config = dict(
    noise_aug=0.01,
    decoder_layers=7,
    decoder_parallel_block=False,
    decoder_inner_norm=False,
    batch_size=128,
)
Rows from block 3 of the audio encoder of a small audio captioner, named by matrix and row number. Rows with one number belong to one neuron. Each number is 128 + 24 x the weight over its row's rms, rounded and kept within 0 to 255. All counts start at 0. Numbers have three digits each.
After each neuron's rows are labels from the 100 clips, of 14976, where the neuron reaches its highest value: "top examples" is what is common among them. Only what is clearly more common there than usual is listed. The data: simulated sounds of rotating machines with and without faults.
# fc1: first MLP up (encoder.blocks.3.ff1.fc1.weight, 512x256), inputs 0-127
# fc2: first MLP down (encoder.blocks.3.ff1.fc2.weight, 256x512, transposed), outputs 0-127

fc1.456:085139110120184126090128103128148159138165115086109083138148129128108101133145113141137137099141115116132103097130133120127132131117135123143116145132093088153133161129180155134086124125122158115142111131097162094114139150098126110138125116165128135112166124124171141143116132115145170137152137149139130131099137087132143110158113093135063122127097119110159092063060120118162148134090
fc2.456:146137155149136138123154104146124110117100156091140126144137137157149154152095157188099101109120139190110138135116162136122184143119107116106142158118115139112104113161096128104181138104113133138161100163159159129113128136139176145107102109066120130130109138176086104116103132118134091124093109158112159134121133138122120121108101119129089095132098162116169069114116159157111099183154
top examples: quiet level; muffled (low-pass); rattle; machine: pump

fc1.12:171098124125160148108137072115126154131111138184109123101134144110163122161116109140094109160089145133123148070118123112140085106129118133130096147077093117109170133132132106171153146136121123119123110121161136119109138118114106116116183144150151119099152069150114131126108133111153146146105100149137129115114139155082105108090139173135128118091128099103168138127120163184113139104137
fc2.12:132095109120127143169163130134095106156138156098136138121130131104135122115126132167150105122086136111186096128133105140143118111125086106136132133139132150185120119168112121091117134135140155163112156127139169160146119129122130111138170123139101150103106119159138125114119161146114153158105151142100059134150172120150165135162113101107130130120108134137151183108180150107153120116116
top examples: compressor; turbine

fc1.210:133159129116100122091152139096165120143114129136085127147119124141145151150152148148132181138142109144118147125119157118111116139144118107127099122111137129133132117157146147066134125098072165140129149129077147116120130146131129126121109126162136147101114105161117092149123139112130099134109132115137117140175111094128124110092102085159114178116156098105101099136142164125182117151127
fc2.210:160125114119098135114125129116119101111132147130147157118157125131123071149126164101161166135094122128108106109132098111094138112141112109074084140142165095155121125120154140093121136121114155122079152174122142126154125120123109135123119117136173100137094121116163156115167113128126143093083139128093119092156108111151100109167148088114062107163135124161147144122133139101110149168134
top examples: piston engine; compressor

fc1.378:107122143132137121101094155131097188131146121116130152151087130136125125100111116145159098138118104122137162102104145126126110103127153110148138198149156113119146077136127151092148121116110120111135109131139102171066173144120154143085133107148087082128138116134139167156108094127124137117120188131094141143115139169121142148118129100078123140141143088163153137150146154153129134115100
fc2.378:110168161099089121111126112136131057116127114106128148148117123117131153112112130129118133114136150111146106201146139137103133119118177122129088174077119111154167157105134128150133152150146127114087115114077118099144130101147100129125162065137135105116129123157110115142116100135116153101142129114095105186111140150116174146114186107121134126121137153134102157113153102158093087119100
top examples: clipping; text has "clipped"

fc1.295:155102089164113144106076125101112111182109101134141165094100135165113151156145151120132111101141126160136138160127134111135130153080135122125075140158142128160138138146133147174106138114096174136141144130117137150142097089154117098136195135115110156083106111103113150195090129135126128161093130130175122119093122132090120113118099119152130136117130155140135131136159129159083149134122
fc2.295:137126129102136099163144118148129126147098132120129132130184130147101099149146190106097119115144123113123171130102131132094139085099120129133124141118138128126165101188091108161125106112120118148093123160150113123090144122121098130118142109130092144147134146138105151142186119162160127125097088102155135156107131145122142148126115135113184162127118132152129111139112182109140192125135
top examples: electric motor; clipping; text has "clipped"

fc1.406:158145143132110099150130133122152105166135134136141157106144132139115154123148138130141136137143085139102164147101129125127179151152122139100149106112146153138119153136081148173114114098125125166178074134077140103116089094136136104168116113142074138109119088138087089114149165104132121123117119093159152155119106130098151119123117129175173120129149117129140187155168138113161115132104
fc2.406:169094151141110171171109142133111148161123143108095122106097123090138137093128114106173211100086089117103099119143172143151123125135106136140114148182094098128048137122168114138122120131164129117178137141157129161122114173136127133113147129100135139122128166108134084119121148107135125130117123147149118184131139114107129119126114139099134173124110105141125094091127111092144108059142
top examples: clipping; text has "clipped"

fc1.72:105111084131104114174138146099139126140129164105112101115154161143135154107142135132131143126134131123116147094127155140160129107142134185136139093077105127150167084095160147157130099128158141146122122151127109169162129153093084142133087143104117106130124105086174131143123162126145137095124137145132139127152107081120141081101134107110127141120087119151094163086106115102125122171135
fc2.72:157079106133114142159127128129139134128139160133148068106133133165133125113105094110135132120181140106119135136154094137092121129114119107131109104177154107134088118145087145147136139156128136176087153122125128139105162136076137140118147095100124103141122148114111160144068065102089105149119124098109121137172095130094149134073132161150153066154122111124129109103142175117130147099086
top examples: piston engine; muffled (low-pass)

fc1.407:122080096113107138090130133151130115084126154125111163137084174067129080170121101142135097112132134197124131111126124134181085183121092144152140092119127127111146162106087130164142105124170152154142120122092123108147150146125117098122102094109167130145166131154118115123132116155129128183113136126135149130144100102142100135152091135125150103140124124092135149133122168107137078170101
fc2.407:102107134137104122140104103126133118161092143133098150149156137165113106087111099124135144125136137136116124170138158122116128132142083131113149122128117153132109158103148133094125096086139039115147115174119145110118157142097095160136130150123127136129162135151060159146084078112148090085139130103112129155125134144109136111131129167148102119092121108125112167111140152128128078128160
top examples: clipping; text has "clipped"; electric motor

fc1.443:110143122175066114149099091159095089104153190196155159152132112103117124118166128198189134135150164143157113108121131129133102133087134125119114155118140138136088163131147163118102122152142138096124116121136131093105129134089103134101153091112127134145119118115087120110128126164141137147149081137133162125105137135159149111136120134130125103154114172193147168127115140068104121104105
fc2.443:128123097095123148147134125144125118172108136146168086111121087151117108113146149146111091122138109115134106131124145117140111087149136108165140115117119090122144130153116117137143149126144158141119138111178109142102106127124140092124133109098180199125107138097165133148145103140144109124102144139120125144136111147112138137130119107184113145144165119112107095096129183162150191131155
top examples: compressor; air leak; machine: piston engine

fc1.417:089107113145149130127120080119135142111140117122174110112081116164142110125115093103142130107100143165117111167129124141174111129087137116156087111121123146098106094140122137141185130126121107108185104163111117090105126092102097106107138108136154126078137114083146145113118100129135161157158131136187144145123170109149136099133177111110134149161103128134140131123137148148102122118120
fc2.417:096124110137101131090178111125165121140117143128136134165160123133127103129111162134190167118160151156117137118160106148113144136147130104055124114111112101152118108136138131105137122161142102134104166140116159076124136142097105155108156158167151136093069185073095092119150141084088134111132099095174135112149116115115143117090138139121123125153141091128133083120146144119144119136126
top examples: quiet level; imbalance; muffled (low-pass)

fc1.336:142093102131092120127097142122106136096102127110144111129176138105116119125111101169126130101122152144138181116117144108136136163153150129119120129162114183094126177145135163107114118143109122128133186156158159136099161129136131109093141127105156089094123150142091097141139151117129132114165105116145150063138129137062158133111126121126145117058160145129139129106115118088136098113125
fc2.336:139090107098090112105132152117125137097126135100112137158114136129138146129136123133143158116073115121134149128121133074110151090098132103093123101092101103069110166116109144131146124112171115143101141204176108124126101134145124109126115126150156154168159128147103148152115134113108097107132098161097132134144154186180134153142153150149096148110135176127106083134149149045135146161129
top examples: piston engine

fc1.27:079172152103087121093149103102182081161102128139115116138139168129147140136154106179116142080106154123092121130139112161152152161126099109110147170129100153133042168156084129110102107128117131145175116110111134140101108126102115125134120140136095155128132128157132119185139130128144122122133144156138086136120114129097153113143094153146134136130138128112119157144104126065128123174115
fc2.27:134126152117080137101152139120126071120106137133139115137090118137144107120140124083124139111108184087145110142090180127113095128132152144156148086124129148125173125147126068108117118144131117152141165096108146145123094151115124174140143105131094108137083148149134135125118134133154102145116123103108178161161139098132138150168161100102130136119186135113148105077151160121106169152116
top examples: compressor; thin (high-pass)

fc1.173:110156091118138142113100090155138152121148105093157134127118129133160137118123145101131119118130118072121104126161109131094109072153138175136136124128135202091165161162124134124172113114112148115104151075156137126117111163150133099112129096134156116150165125117144122138157091137103135147143131110150138104137110120119116157135107115144103142129118150156146135111097128166086117132113
fc2.173:070098175170122082139116132132118084100166127148127128097131149114127143097113134162133132125128120173096131102135155116161171113123151146169067080157144109132126132110125132143158107147182147155131144103110155130146097152129121156113141123139106134129130096110160126116168086101126112141163120159141114139091109132138142120119194112089158176136117121144121146137154125101142131110135
top examples: quiet level; rattle; muffled (low-pass); machine: conveyor

fc1.292:106121095118136087105122159155125107140135159156140078112112125069140082130090108137096116131118154116174096112143125153128159121161144160151143136126151109129104133129130107098088107106119133195133144101135122131125128078115128094153124128173128126092067137141144100122107104118146116114110121185156156163123149142124114120154111146124154157157128125144146114182158144129124137153118
fc2.292:111137161156141132120146098148137116157106144159101136109117099143125120132138104126156124115145076095103150148127131135093169110120141121140129134151036168110115127074100130079133128094106082101122099135111115137137096136100181143116140105107107147132177177107152153216105111203118100153105098109110106135135135141111111158106155140097159132136169144113132151165090091175137134121137
top examples: clipping; text has "clipped"; conveyor

fc1.54:112119117139130133119145132122133126084136100132191149126138103133163138118140089167162141134188138147162136168088119131121149165084130109133131193096126134115194111105132109175095127143090178151150129132112062116138128103109118165143139130121107156096135110116180111115162158128121136138117078072097117110144140097114173120125111106131120140111099098137133146115126112142115140106145
fc2.54:137151103143109136106157147108135105126101131142158110111111134125106108147098178144123102119120141152168108110111131132101137097107147123129147146109153125109156110132121165142090108129155100171134134132107143119096122103153148081111111113058115068138092116097104148116107082116093119168128142133067124136133174131130115171086140138143135129169120128102139110099154121116135118165108
top examples: compressor

fc1.184:097171153089099083101146108143129098141137114136130119127100104099114128174100080117111113101161133176141085099113090106130129098152136145130090135126136134130122117158140154128113100100139142161154090123131089139159118126125182148123099116119134154138139107149106128123155113146151113139193144141101112114100087151121129099130147163124161121116181151062123149134116147118090117144125
fc2.184:121167185147141149095117139142153135129132134127136136130112126191134105094097135114137105121119140124135126113125167148095116103159198136165109128140144145132093134085138132070138108143139093124138125125171134141142128160114123132105119135094129103114097128125139119154125149115135128081099109070130093151201157132145121094113107135135086125101148152142161143141122126149129105127109
top examples: compressor

fc1.331:135091147125110071123129139170119144127151098139096159109110118130151103130109086188133131155168158120114125147128148097127133113090147147122167167153130133091111140146121103169166138148160142107140130127128126136164118128176103159108130090107089135132113122122110157101133134131139144089141141082176152138122132122107131118073144144111153132145099140158092129127131117170146089131162
fc2.331:135106119170145138123103129108123160093117131122103137142114131165132130145126137124148106134126101206119140111128150111106160119139100132134148103097145110132109109114136152138132155157092125113106110142162123134131073089133133126142096121127091100165152125192102130132151113132156164112152140117122146124107102166120166166126174169117086116123146072123110140151099106160103157115086
top examples: compressor; conveyor

fc1.364:107138133145132128136102150152083123074154103123171098127123133120098116156144100140143098137102137093148136157130162136128199143154114131127128143109108151198133125130149129147158134113115128133127132102097151148098136099119114150075157133087116152108116062076148115106134111149123100114129085116150108158169095153125152113145103162136157110112165165103125164113109149127113174109106
fc2.364:115170116137109123150136135123094178137097124133189149130142131098140112147111138141157152108103125158070087107093092097116098132108142116126068137134135128174159133121107121162098125106130136101145170142125132145105175158163119130120108132121165135120164131092162138136132148151091155157093131140141097145155154135121088105150137099141128153201158119104133139112170139150120080095107
top examples: compressor

fc1.323:091140142131114150129179147173125126135155141141146135101082093097129130142139161126099156155149100122124129124131123119155136113171104186097106123122079089105116107103092158128129114125154100153136150130131153120119120217127127138133169139163088137096140119137132105151148111093142149137120161127170126171123136133121147141108128127111117174159135104138131134129086094184092115124175
fc2.323:093129171114166098130083140127134164121144144120173110148094150126154144135136163082154122080111114114165109119144133149102097114103159128103109090154167129111119109151122137135111122185102095142140123132114103141119128162140082096113119112106151144125116174133084132153160135127098144118140128146102107106155126168115117159162103123064148079079148137128100144151069114114136120108084
top examples: electric motor

fc1.147:165132117173095112124119139141164133147118142090138094112105151121147112101100112108165134128085107084126120147131155097102112135105124097094103123122160133121099112102133173066093086110147146135121123145092127100105134120125142150073131127161163115123108111130127098144127142136100145078107126150112167186126150155136140144103155122146149082133124124135109110123097117149102124139144
fc2.147:102147142087147154183127158128111143152183133136121157157135116168130128114128140093128096143130130152109140149124104143135129145086093140150110107141117134124135100094125140093144146111121115180120130145147078168111122095129112145136103144091161105140094096086161134125099106144088112169142142158075106136111190154103131133133161124180143119090154120146122149099094148136103117138179
top examples: clipping; text has "clipped"; piston engine

fc1.93:180124138144131167121128087149101156097142112081138153131138136115114157092084090136100107144112111131113168087100157095106160107104153161170131165100144132132120114152137146130155112159114143161148082117170122126178112147129139172118146137141127110085106160115166142106100138106154139160135109142109100112133145160168127101165138118104145095124125104108122117145125115150142132161124
fc2.93:142118118134151165128140135115142176134118124127116130098110090135154117145119157116103156095147147106120146190173103127125085151196148120107144126115095102117188102105149137118156130162120121162123114179096078133103125162142120129116125117097144147110101111091113122069159115084139121110179142129155174080146130119151118094084113126121099075101059103117144116126148116147177165137148
top examples: quiet level; speed: slow; conveyor

fc1.410:141117119145100123092132164141121126133107118143121061150131124113104067139165110103104094147108140082112122124123108145141136140153151187133133118120127152118159106133164128151139141098105136118126166095104074144116104079112144145139086136114139130145142099169092128097138134112097113150128126141163110104115127159144097102169105105135173116114159112150138143111107120146117153123102
fc2.410:126150098138075135110128144185091118106124099120167176112142124156144122147087141124124126101151169104114126090069106126134105144144115107104136143117113119103114096102120155109150108109113116107149142139190107137144138141133148100140114114115114123125120143140153051115118126138135119143124077137121128067105132150134111121133093157098141120120088173158138114077114131121107124114110
top examples: electric motor; compressor